python train.py --image_size=32 --parallel_block=false --depths=[3, 3, 3] --am_softmax_scale=16 --init="trunc_normal_002"
Rows from block 6 of a small image embedding model, named by matrix and row number. Rows with one number belong to one neuron. Each number is 500 + 25 x the weight over its row's rms, rounded and kept within 0 to 999. All counts start at 0. Numbers have three digits each.
After each neuron's rows are labels from the 100 images, of 14848, where the neuron reaches its highest value: "top examples" is what is common among them; "place" is the part of the image that holds the peak. Only what is clearly more common there than usual is listed. The data: flat shapes of many kinds, plain or patterned, on busy backdrops.
# fc1: MLP up (model.blocks.6.mlp.fc1.weight, 576x192), inputs 64-127
# fc2: MLP down (model.blocks.6.mlp.fc2.weight, 192x576, transposed), outputs 64-127

fc1.129:527510512496509484498501485538512525532510473491501545483499477527495476453536521454462506538471507511513492484501486539494518458461489491488539499512465512499470487508490527532537510475534479
fc2.129:456496508542488481496540496471501473485494490517478495511453506502491473497475508489554511484507499483453544518505520488521555534513502549525522523488496499459539506480525471497604534490481523
top examples: count: five
place: middle left

fc1.292:517531511470518493501460483513540496530459500502521470506482478532460520468479520480478499511448506559520524504502491524518509487485476491501514515518484510489486493467514504516450538493530537
fc2.292:516487501456492491508505492489486481509490511487491477487489511529489514519529477524515482479468514549518497510497508446523435511502505470517466463491520501523516506485517468469387490494485515
top examples: count: two
place: centre

fc1.161:536521505472541500507458483530552500504499505457515447488470495510469512504494518468486502509443512541517539480479517499513503494479497492482506503519489497506499509476486508523451516475536519
fc2.161:516496476464465516454485495485510482470476500518479462499510502515461508502480507529507478472422519540525499496475522471499458515498526492484467485482539499513489490468497516503457486512477497
top examples: count: two
place: centre

fc1.136:541491509468513480521465473533538529554484491466508488502507484500472530520508535463496510508471498526508501486482494504520480483476489472479503507507498503511483512485510509519453519492511529
fc2.136:473471503494553528457507511475498500484481499545562480538488494476476519483489507502532475440567490536485476530494492556459485522514492540494475506487520510514494476497500498478395513520488532
top examples: count: one
place: centre

fc1.515:528494479520497491489501481474524522477507478475488479516430485518517476470532536451531485505501505505499510481529505461522512515470522501507505514522468475502502543539532490500517490495486484
fc2.515:488502507519488482508499474471463486501505508481508500420534491523525502480494483529476510495456492517473486471500531537464503492499514484506518496491512500499475524490448533542523491494495443
top examples: count: three
place: centre

fc1.133:523528510502457490508539485510524526506489497500492506512491485548526495521553537435514498498488527524508502491477546503474489507471520524500539524502489485491491533499532483509502519495500512
fc2.133:513488496465516493463502500488519526541549504478498480484510499502511508464452554510488514536450510567486499487488541511497505507488463523488488534503478500465479448508454531528516507503523484
top examples: count: three
place: middle left

fc1.561:521497510474535492474492474505546485483517500447514496462447489504498479464513512495494507529423507534512497486467484505502528484502507490498482505521465500469487484467467537547480545506516511
fc2.561:504495494485520512478528474480521471479495508476504499440505502502480494503473501503500493485377522570495523508440511526508513495503528551495482491500496469496524504465451530542482529531464505
top examples: count: five
place: top centre

fc1.68:539492522505501482503505488523514535536500496466529541490500467508532488488537543446492507528506513502500483488487486510505483462469510482500527509508478491504448473522503509528531511493532488
fc2.68:481480525562533496480511514475502508477479498516487492540488498466499496474444536482537501496546495486489528531501509547521528523479486543492521531511476508495521485474495492492579508509472509
top examples: count: five
place: middle left; bottom left

fc1.175:536497517509461474527525496516511519490527492485480543519500461509507459504580535457495530510516492481529466490477477490496493484466536469490511496512496492508476536520528506525522550498530483
fc2.175:478507504518516519502512488483525509522485516532512498522515499482506536464462528493507512531497527526446557527503501509519528521505481550520521528496483512473515448486516485480543475493484500
top examples: count: one
place: centre

fc1.294:522527489451524506514475477529548503537496497485493474496491487543465521499534541460507491504474498519523524481482497504517489488472493487481482498520506501517500500482495491512451539497519549
fc2.294:515470501486541515476509483484501505494503503465529536521492512466488473491504502508456491508515498537506504466456437560489502522502501471465480454499468483518456480526499512534400490517515518
top examples: count: five
place: top right

fc1.189:522498510488512470503464467540510511549491488519541485517503461511478517494505535466459521502464511522504520496499507513503501472466475497502510509514501510501478485493533499498480505470543520
fc2.189:488506507494486496501485506496494500487492478550484463463478488535519531495469487522536495478483511542501469519496538449492464531506531511507480528488540473524508533461502500495478511516500546
top examples: count: one; count: two
place: centre

fc1.507:533493528476546478511437472544524529538475495491542471518488450480500520490459527494460527524500497525508517500502485523513513480480458466487525482499486524501471463508514509504470475497546491
fc2.507:441517503528440506509511510492490457428476527533458514513494513493507489508500457512527493453544478441502482511509493482489464486524555505515496494494529502467523539470528478490475515496498511
top examples: count: two; count: one
place: centre

fc1.374:525509505468429506458485475534536521539514510518513467537483482512521493502514521464458514507544519509488487480516530504517458468493493484472476539520480511511488496514533485519479498493531531
fc2.374:462503514521500485467505496512480473481507471502479531440509492552462504485496452510490496479542478473518492510506488482485497520511532493508490494474576496483513498503517546475463524500483511
top examples: count: one
place: centre

fc1.459:515523496464528483500460470540540519516504495461512497493476492521477509494531529483496492512446509536542524485475498505504513482478491487497491501505494502497480498470490509518449544498531537
fc2.459:521453501469537494468514507496496527495489517495535501522461503462474471471508516519479479456485497561524527486453452517483511521501508512486495471481468501549501489516485521476415492494516523
top examples: count: five
place: middle left

fc1.269:524492491499538506485475481515528514525488485505532430523489486524453499487502538462494491498500507536523547492521536509517504489467481506485507502509496502503496534491529497515473525493535522
fc2.269:501476512508493497505465481448488490506505470478549460492500482492472527495519482529463504493467494510516466468521500480492443503493485429502472486492507513541490521500482499487479465511499470
top examples: count: two
place: centre

fc1.178:538521499483507489512462480534528534509501488478527476491482484524483503506532524462472515499469506507517525475485535518511480490471492505477508509530482496512493518490495513528460545488536536
fc2.178:528470497497475527443465538500527516493486480504486504488505543462509540495445489517470481469454502514497495456499511502494467499511530498476542529467505496530495492493415530494501493530491507
top examples: count: one
place: top centre

fc1.284:539506516493477472520498495558514532538502479500522540503503474515516510476555528452479503527498498495523510490489516508511503457452487487479517509514459500509457484521506511532510504489524511
fc2.284:500490525543561509514498527465524503512496481515514477501486480444478507516469538504486498458550482488464506497485530536491490538499493536509517507502525492512502486475456492495598508500468509
top examples: count: five
place: middle left

fc1.554:527523537467510483487461469519536485508492493471523476502480467524490489486520532478490509517440501552507503485483490506494493482479492496509489519521471512495477511473489510542449564491528533
fc2.554:493492518480471484513496495490484481493493489472469524474480501506497477525496476491468509510409504530480513500491494470496508484520520486489517461510501506480524473482463518508465475502506520
top examples: count: five
place: top centre

fc1.152:551505525466520486490479487529540543510503495457510516520489472509518496503507551446496510529518510503505492494493475518507503480470511467474507498505471490497467512521516504519502512486503498
fc2.152:499473508507539485485526506481535515462478499505553488558470481453485503466485528492491494506584500505503520516450506558509528503498503505483503500498469519496524462541511497502462468503479502
top examples: count: one
place: centre

fc1.323:506510525489465473500479455539532509552494492517510484520506467518504498503506523479465512499486512530516517488512531521487481482464494501484512533522487510505486501495518499511469528480542528
fc2.323:472538519466489495492499481489470476502488502520487478499533481537527509521494485519492500460487499521490468508522495448489409516524514499521489507503551502505461484475476483501445487493483526
top examples: count: one; count: two
place: centre

fc1.124:532509506455400501471503487533521539522521511506508508541471481518528475505532534486488498517557512498503467479514530491517476466491502455480469514507475500529488487527536470514488485495515514
fc2.124:472496502490517469458491523485484450490504499495491525443491504516485462478490476503495492450567487509507449490479492513472484501513555502508487494492542514471505507485465523514438538518483486
top examples: count: one
place: middle right

fc1.419:490517506480502493491496484500525453489507498461504506470465487517495483457524496497509498530419501558514507489463468509507522504508522530503491516508469498456499495442470524532457563497516533
fc2.419:523463490494519511510534504484508499501538482439530513466504523473468476510523497501534480518376511536520500506454484496508529508504526515494502467489475462507524519483470509511505519516483504
top examples: count: two
place: top centre

fc1.243:531488504470505489479473469539517525557491495511510497514497462509495510470487527462493511517494506531521506475506493524508500474468460489474526518510476502533489477496520512509470509465537525
fc2.243:476503518493503512493508491467499456473491478501513470481484492520509528525518473512535485434567494473529464506495507461495450492487536504511457510499569521498532509482468485479450520523472538
top examples: count: one
place: centre

fc1.208:522510493457511491510489477536525497499501505463501475462477485516459500514541521464501492510449502521517521492472516493501494481486508498481500503525481490511498511477499513524466566489524535
fc2.208:499491487503531511473470500485518507490470509504515505515509520525463482501445495521500489481456518557497489501465464552480465528525512502462485496488483479504459500492450514534444495533496513
top examples: count: five; green shape
place: middle left

fc1.562:497520511483528486510504477487530463498493495458506497459467493533478497466526491497519510527415498550516526493479503493511524513500520513494488519530471516476504505429493526506460573507512539
fc2.562:513473478518516511515516505461529496480518480441526513467499525482460491515509509493503483525399508515508500486459468507507529543485513477508506454484469463493492519523452528527504521535466475
top examples: count: three
place: top left

fc1.13:550492515498495484472494490539522524520513493476521541497488491515539477464511534453493493538476499511503492480505488528502534476481503475479515507509454500492467475510499517543546525491522493
fc2.13:469484520546527494493565497469505503460483490496487500501482489463490477479483521480520513511521486486474535520487521541498559535513513520511503517496489505476555502488492476496551521500464495
top examples: count: five
place: middle left

fc1.288:536495513469483486471466473554530533523500511510518438524495479493492505500508544484468511502502510535515504482510538514510466466471479476484487531515468507523489496508516481521459498477525543
fc2.288:466499473482449486465506516502492445465511501534477543477496518512492531493516444496512464480508479488514477516508472479482474523521546482481466499475556493497494482496505493462430501522491524
top examples: count: one
place: centre

fc1.37:522517494481533506515453473534534496553485500497512454489490488513466530470466523476474497507452512565507540491507498520509505497486475507488505504513501500501485492465503510510459516486528528
fc2.37:504507488470469495487472483491480478495487480502502466493514491511477508513513484501516470480465521557525492508521489463530447515505498486504458473496532502522500507463528472473388482503488528
top examples: count: two
place: centre

fc1.46:492492520512476475491514426475491480495498424501478505476476463472490478469480491488506518504465467518534524517532524468520522531468500511481471499524506520499537470475521486468481496530488511
fc2.46:540526476490545512517462517545518535513517501462544485519479513521490485531554520462474470520498499483547504492518484498505500462496492453478531495491472483530466555524518502532486534502507478
top examples: count: two
place: centre